Weights of a small contrastive image-text model: encoder layers 8, batches of 512.
Rows from block 3 of the text encoder, named by matrix and row number. Rows with one number belong to one attention dimension. Each number is 128 + 24 x the weight over its row's rms, rounded and kept within 0 to 255. All counts start at 0. After the name is the row's rms in percent of the matrix's.
# q: attention query, key and value (stacked) (text_encoder.blocks.3.attn.qkv.weight, 384x128, the q third), inputs 64-127
# k: attention query, key and value (stacked) (text_encoder.blocks.3.attn.qkv.weight, 384x128, the k third), inputs 64-127
q.45 117 [120 130 124 123 178 114 107 150  53 130 133  97 127 146 139  90 160 134 155 110 157 126 105 146 112 126 114 139 142 176 142 129 143 129 135 131 101 112 153 140 150 146  69 129 148 115 134 127 132 149 105 113 149 193 174 141 123 121 131 106 161 123 118 155]
q.46 077 [124 137 112 116 130 127 100 123 101 125 103 108 109 128 125  99 143 158 118 108 146 123 144 116 123 136 130 186  98 135 133 127 153  93 123 150 121 155 165 101  92 138 127 147 108 155 154 107 144 132 112 129 102 143 136 158 138 118 107  93 128  97  89  86]
q.47 091 [124 108 140  82 152 110  90 135  44 122 104  99 118 112 145 124 140 153 131  77 146 123 105  98 107 151 143 126 111 175 117 130 137 140 126 142 124 128 135 119 130 117 115 145 152 140 131  94 119 151 121 130 124 178 158 166 126 113 100 115 117  88 161 149]
q.48 078 [100 117 137 125  92 100  85 161 136 137  86 156 159 114 104 115 114 130 145 144 142 147 120 128 105 105  83  95 120 149 133 139 138  86 159 133 114 151 147 133  99 121  91 108 161  87 125 111 129 146 115 112 118 152 121 141 151 111  97 104 145 107 142 142]
q.49 099 [ 95 107 117 137 134 126 129 180 133 161  99 120 116 145 143  64 148 143 145 114 137 112 168 137 101 166 106 188 169 149 107 115 145 130 153 110 113 116 147 101 128 135  78 178 125 155 124 110 145 173 141 130 138 131 171 151 109 110 107 140 173 125 133 126]
q.50 152 [140 158 142 127 109 117 117  96 139  96 134 147 137  69 109 189  90 134  93 137 110 116 171 124 155  87 151  94 137  72 139 131 119 115  86 154 145 134 111 137 115 107 172 122 102 132 133  98  94 107 154 139 119  88  87 147 153 133 151 149 131 114 133 122]
q.51 110 [ 76 137 130 113 186 131 122 150 102 131 106 124  97 168 111  77 155 130 147 101 127 125  97 130 101 188 130 158 150 134 123  85 132 140 173 135 114 145 137 110 126 130 102 127 116 179 138 162 163 126 108 110 119 147 182 126 115  95 139 114 147 110 131 138]
q.52 095 [114 103 123 122 185 103 103 141 117 131 136 123 120 145 119 116 144 152 170  98 128 132 141 128 105 126 114 202 150 114  92  88 114 139 114  98 115 135 126 102 123  94  85 127 153 137 103 122 138 160  90 122  93 157 140  95 125 130 108 129 184 140  98 133]
q.53 082 [139 146 155 131 133 127 153  73 111 125 120 127 126 109 109 158 112  89 122 132 107  93 115 113 168 111 168 113 177 113 145 129 113 164 130 133 139 152 116 146 133 142 155 142  79 158 141 150 134 157 114 144 145 109 130 115 115 126 137  75 127 115 154 120]
q.54 087 [136 108 151 166  97 110 141  83 103 112 122 123 115  72 125 159 129 133 122  79 154 133 131 116 150 114 177 102 121  97 163 116 157 118 103 123 156 126 121 119 111 123 184 125  94 122 141  93  88 132 173 140 150 140  96 143 112 144 139 143 107  97 160 100]
q.55 101 [149  91 135 121 142 161 133 143 187 119 180 124 119 158 155 140 108 110 128 160 100 114 141 148 151 120 112 140 114 106 128 146 108 160 108  97 133 159 128  82 134 121 119 166 114 131 132 159 127  90  84 127 127 101  99 161 152 119 128 129 106 127 102  99]
q.56 089 [153  92 120 162 108  93  84 111 165 122 147 135 139 125 113 159 104 145 123 134 127 150 179 136 127 126 165 153 118 117 118 130 154 115 138 128 135 142 129  90 142  68 116 176 106 134 145 125 123 136 132 172 108 134 153 121 111 140  87 154 166 131 141  94]
q.57 088 [129  99 170 143 103 111 112 116 200 125 132 118 127  92 118 114 114 113 114 112 128 114 161 155 138 147 142  90 127 127 147  68  76 111 129  95 148 131 105 141 136 144 171 172 135 125 100 123 170 139 132 146 103  79 109  88 129 148 124 142 160 131 126 122]
q.58 108 [104 142 109 124 149 154 141 168 136 133  91 120 140 207 153  86 111 132 156 131 137 117  84 106  80 138 107 145 122 139 117 129 135 138 161  95 117 135 133 126 153 150 105 134 151 107 146 139 156 143  93 112 149 140 159 109 136 149 104 132 144 152  97 142]
q.59 106 [164 135 118 143  78 111 123 144 135 104 131 165 145  91 109 170 135 122 119 110 160 144 137 120 117 108 160  77 124 181 133 153  95  98  87 139 153 113 106 132 138 116 134  92 124  96 142 120 143 131 175 159 127 109 112 141 144 143 145 132 128 127 145 152]
q.60 096 [129 102 131 126 111 113 143  92 166 128 155 162 136  87  64 184  98 154 109 116 122 124 142 125 113 106 148 117 139  50 107 129 128 131 115 130 149 118 125 121 129 108 159 127 142 135 119 135 100 127 149 121 134  60  81  74 170 141  99 135 157 144 102 115]
q.61 080 [111  88 161 129 112  97 149 206 108 105 139 129 160 104 182 145 156 113 145 122 135 114 131 118 136 112  99 123 115 174 146 118 122 154 111  97 107 119 140  79  95 128 127 143 133 104 111 142 138 143 106 144 102 154 147 135 161  93 104 149 130 153 146  98]
q.62 101 [143 153 156 134 119 148  98  76 122 133  90 125 134 114 106 127 117 122  86 136  83 101 158 139 160 142 146 114 134 114 127 137  90 149 119 147 107 117  97 149  88 138 159 102 138 106 150  98 103 134 174 128 166 108 135 133  86 139 178 102 130  90 137 102]
q.63 085 [116 154 140 151 142 135 121 112  98 151 126 152 130 113 128 114 125 108 155 129 178 129  89 142 143 101 145  75 137 128 139 107 110 109 120 132 162 130  99 154 147 152 159 139 126 177 152 126 179 136  95 152 113 143 124  86 138 154 105 133 122 127 117 101]
q.64 116 [106 158 135 112 156 160 133 142 134 145 103 137 128 125 142  94 136 122 174  98 134 106 127 119 125 173 151 166 134 139 142 120 134 127 167  81  99 143 150 107  99 145 158 150 118 154 121 179 148 147 109 122 137 111 130 127 120 128  85 108 143 158  88 133]
q.65 110 [130 139 167 148 188 150 109 138 104 140 150 123 138 123 111  74 110  91 167 164 144  77 108 145 138 142 130 133 113 149 143 108 133 107 151 134 148  94 125 146  99 163 140 140  93 120 129 120 127 138 104 112  98 113 161  75 125 142 112 131  86 114  84 121]
q.66 096 [118 137 133 128 103 150 182 130  84 141 172 158 120 164 119 157 131 167 106 122 120 171 142 132 102  98 144 126 113 139  97 131 131 145 109 119 150 118 163 132 168 133 166 125 110 156 153 132 137 135 141 110 108 118 106 119 156 122 165 126 171 111 123 113]
q.67 095 [141 124 111 154  91 141 109 118 134  96 177 128 119 133  91 154 152 144 121 114 139 175 162 136 150 106 121 128 115  96 122 124 102 168  89 128 125  82 151 113 143  84  93  94 147 131 134  86 129  96 144 144 111 127 110 157 141 113 126 165 129 161 145 120]
q.68 098 [121 134 110 142 177 137 133 147  98 127 147 139 114 119 152  77 144 119 166 113 115  97  97 136 145 173 128 145 104 132 165  92 136  92 137 118 127 149 109 142 132 171 108 149  93 151 155 160 141 170  87 116  88 136 154  99 135 109 142 132 132 139 100 150]
q.69 079 [128 121 134 154  92 145 154 118 144 140 134 118 125 144 154 140 113 172  92 135 111 174 141 106 105  84 122 100 117 131 108 114 147 161 138 149 128 113 138 117 186  91 146 106 129 149 137 158 135 125 144 124 101 104 137 100 126 128 146 125 143 164 127 116]
k.45 113 [103 123 153 123 111  92 149 122 102 121 111 149 147 160 144  94 117 156 130 171 121 138 118 123 124 103 156 164 143 118 129  91 179 152 181 119 121 162 144 171 141 155 116 113 137 145 137 133 122 112 116  93  72 126 112 152 130 154 127 138 122 164 132  89]
k.46 083 [141 103 101 151 134 114 105 110 112 129 133 116 109  87 160 117 121 106 120 111 142 101 125 147 120 134 118 147 161 144 100 168 107 177  76 124  78 138 128 145 166 169 125 123 105 101 120 135 149 107 118 123 134  85  84 129 132 136 109 124 114 147 139  92]
k.47 114 [157 144 157 156 119 109 126 153 123 117 154 110 116 110 167 125 115 147 158 141  95 119 130 112 108 102 116 144 152 107 146 136 122 152 132 116 115 120 142 169 123 133 118 126 109 127 136 121 137 112 101  91  67 140  89 145 130  90  81 141 114 194  90  99]
k.48 095 [129  94 167 107 109 149 104 101 149 129 121 107 138 160 162 122 123 135 126 138 113 118 110 154 145 129 148 142 136  91 105 106 123 170 174 109 111 154 160 127 161 159 138 146  68 125 194 138 189 182  93  79 114  99 131 118 186 140 111 115 141 124 147 107]
k.49 084 [131 118 137  90 128  92 108 117  81 123 133 103 137  90 130 102 147 120 100 128  65 151 174 131 176 130 140 132 115 116 147 101 142 131 130 120  73 147 162 112 120 112 127 132 115  80 115 188 154 125  99 144  96 119 106 163 123 149 134 108 152 148 138  96]
k.50 122 [147 135  79 130 104 140 156 122 162 191 138 127  97 139 160 123 129 107 130  94 137 114 127 114 117 150 113 102 137 137  98 154 109  75 145 130 139 117  99 163 139 144 152 146  90 141 125 115 114 125 141 143 178 124 147 115 152  80 141 157 107 107 102 131]
k.51 115 [116 139 140 116 145  63 139 115 127  88 113 143 134 107 122 138 103 106 110 150  75 136 172 145 107 115 124 163  87 116 141 133 123 126 135 104  88 117 166 119 103 134 121 125 170  96 121 147 115 118 155  91 105 139 117 137 125 137 130 132 144 138 183 142]
k.52 093 [143 134 172 108 111 140 140 128 100 116  91 139 141 147 157 132 110 115 122 129  89 133 160 107 147 110 129 120 122 152 152 126  99 134 149  87 135 132 153 127 100 131 107  92  93 112 132 125 121 131 174 109  86 168 111 168  91 150 115 139 107 169 143  61]
k.53 089 [138 117 152 114 115 146 137 147 154 151 136 112 112 153 123 127  97 129 101 145 146 128 174 152 105 155  94 131 150 103 114 161 133  66 134 152 124  95 138 115 142  99 159 119 157 107 100 132  99  89 150 160 119 114 130 144 134 118 181 144 140  88 131 145]
k.54 095 [139 104 104 152 103 130  92 133 166 124 130 107  84 112 156 132 106 105 120  78 154 120 128 118 124 144 143 110 137 124  94 108  92  82 157 135 102 155 122 148 131 142 146 104 142 156 123  96 141 113 119 154 123 129 133 108 159 124 124 181 116 121 120 115]
k.55 110 [134 156 135 111 131 106 138 108 143  99 107 123 129 132  68 137 132 154  99 105 132 139 137 159 137 155 131 112  97 117 126 139 105 130 113 123 136  95 107 125 118 105 131 110 150 134 130 136 141 161 117 136 173 143 158 129  78 113 172  98 164 102 136 127]
k.56 090 [145 142 147 147 133 143 103 129 137  92 175 120 106 143 139 104 150 126 143 111 109 134 145 122 138 157 131 112 164 158 102  87 111 151 107 113 121 162 114 139 120 126 122 116  94 145 132 127 164 121 153 131 131 149 112 134 119  60 107 114 116 130  95  53]
k.57 093 [112 120  94 120 139 147  81 158 122 133 107 134 136 142  89 148 143 146  82 168 190 129 127 138 141 140 121 122 114 119 132  97 123 137 114 146 140 155 152 106  99 126 143 138 141 127 132 110 134 121 203 150 151 155 133 150 107 153 135 120 151  82 153 144]
k.58 101 [ 90 146 160 122 170 120 139 160 107 104 132 137 169  81  95 131 118 137 134 143 124 163 158 141 144 123 150 183  98 164 170 109 152 153  97 122 147 106 144 114  87 111 122 149 137 118 135 117 111 158 140  95 110 125 123 122  85 170 103  78 154 137 137 145]
k.59 114 [132 121 113 124  87 151 124 137 149 155 149 136 115 154 168 154 150 119 165 158 133 129 120 106 127 132 137 118 168 127 106  84 124 159 156 116 135 145 132 175 141 153 153 144  92 173 132 155 168 108 103 117 128 126 135 124 145 146  80 158  85 154  88  96]
k.60 098 [196 142 126 110 103 173  98 111 138 110 126 130 147 129 130 107 155 137 131  96 130 150 136  81 126 136 126 126 134 120 104 155  95  98 130 118 122 112 131 114  99  96 128 105 110 148 124  87 166 120 185 173 129 128 106 143 118 105 134 145 105  99 121  92]
k.61 100 [129 148 142 125  95 117  87 127  98 115 132 104 120 148 161 104 115 115 159 145 118 151 102 167 141 128 118 135 131 141 131 134 146 145 129 173  87 190 128 160 137 175 111 120 107 101 154 117 114 141  79 108 101 130 151 114 156 133  83 107 133 163 121 119]
k.62 100 [ 95 100  88 157 145 162 169 133 171 152 142 162 103 106 142 121 123 131  99  93 104 120 126 110 123 140 141  89 140  79 136 113 142  87 135 136 164 112 149 120 137 134 141 156 108 145 178 127 105 103 130 133 152  88 106 111 120 106 170 122 146  81 145 160]
k.63 101 [130 152 141 132 119 117 116 152  99  81 131 113 120 146 161 126 121 140 129 143 123 134 137 136 134 138  85 188 120 124 105 108 106 102 154 137 138 136 108 149 117 135 130 100 138  72 132 122 129  94 128 121 110 123 135 133 183 164 126 162  93 146 173 171]
k.64 113 [125 152 115 140 128 133 151 110 148 125 149 160 143 149 112 131 130  93 131 122  98 132 147 106 128 129 136 119 151 121 103 154 120 126 123  91 123 130  67 117 105 160 159 121 115 105 106  76 143 121 131 131 139 137 134 130 141 146 149  97 117  51 129 115]
k.65 112 [127 145 114 146 144 133 156 119 166 165 148 170 116 146 108 191 132 131 106 146 104 152 123  84 129 135 126 114 149 124 130 146 138 132 113  81 149 145 124 107 118 149 140 128  93 130 123  91 113 142 165 160 139 109 127 142 147 174 128 107 117  91 157 121]
k.66 107 [110  88 154 152 121 135 118 120 116 137 112 119 132  84 141  90 134 136 108 127 149 131 123 102 140 125  77 136 177 113 160 107 149 155 154 125 120 157 129 121 163 157  82 142 134  90 146 167 169 126 109 140  80 175 116 142 120 139 108 132 155 127 163 113]
k.67 103 [112  85 103 105 141 102 103 138  95 153 120  88 140 136 140  85 126 183 116 107 136  78 143 127 126 134 114 136 127 107 161 127 160 155 140 177 123  87 155 145 172  98 139 143 150 131 146 142 151 145  75 117 129 126  95 100  80 133 121  91 120 157 154 133]
k.68 121 [130 161 178 132 139 172 145 127 146 136 159 151 153  96 134 160 112 128  99 129 108 129 102 115 137 104 153 106 125 105 139 133 126 115 136  78 165 134  91 157  76 127 183 135 117 114 124 113  86 134 118 109 158 143 152 118 159 182 138 121 132 107 114 139]
k.69 095 [142 102 133 136 141  99 155 105 111 156 130  96  83  93 162  73 129 127 138 113 133  95 109 127 124 137 127 133 154 161 170 135 119 146 172 117 138 120 178 110 160 131 110 121 131  97 143 132 168 129 128 131 115 143 115 153 113 137 120 136 109 160 160  98]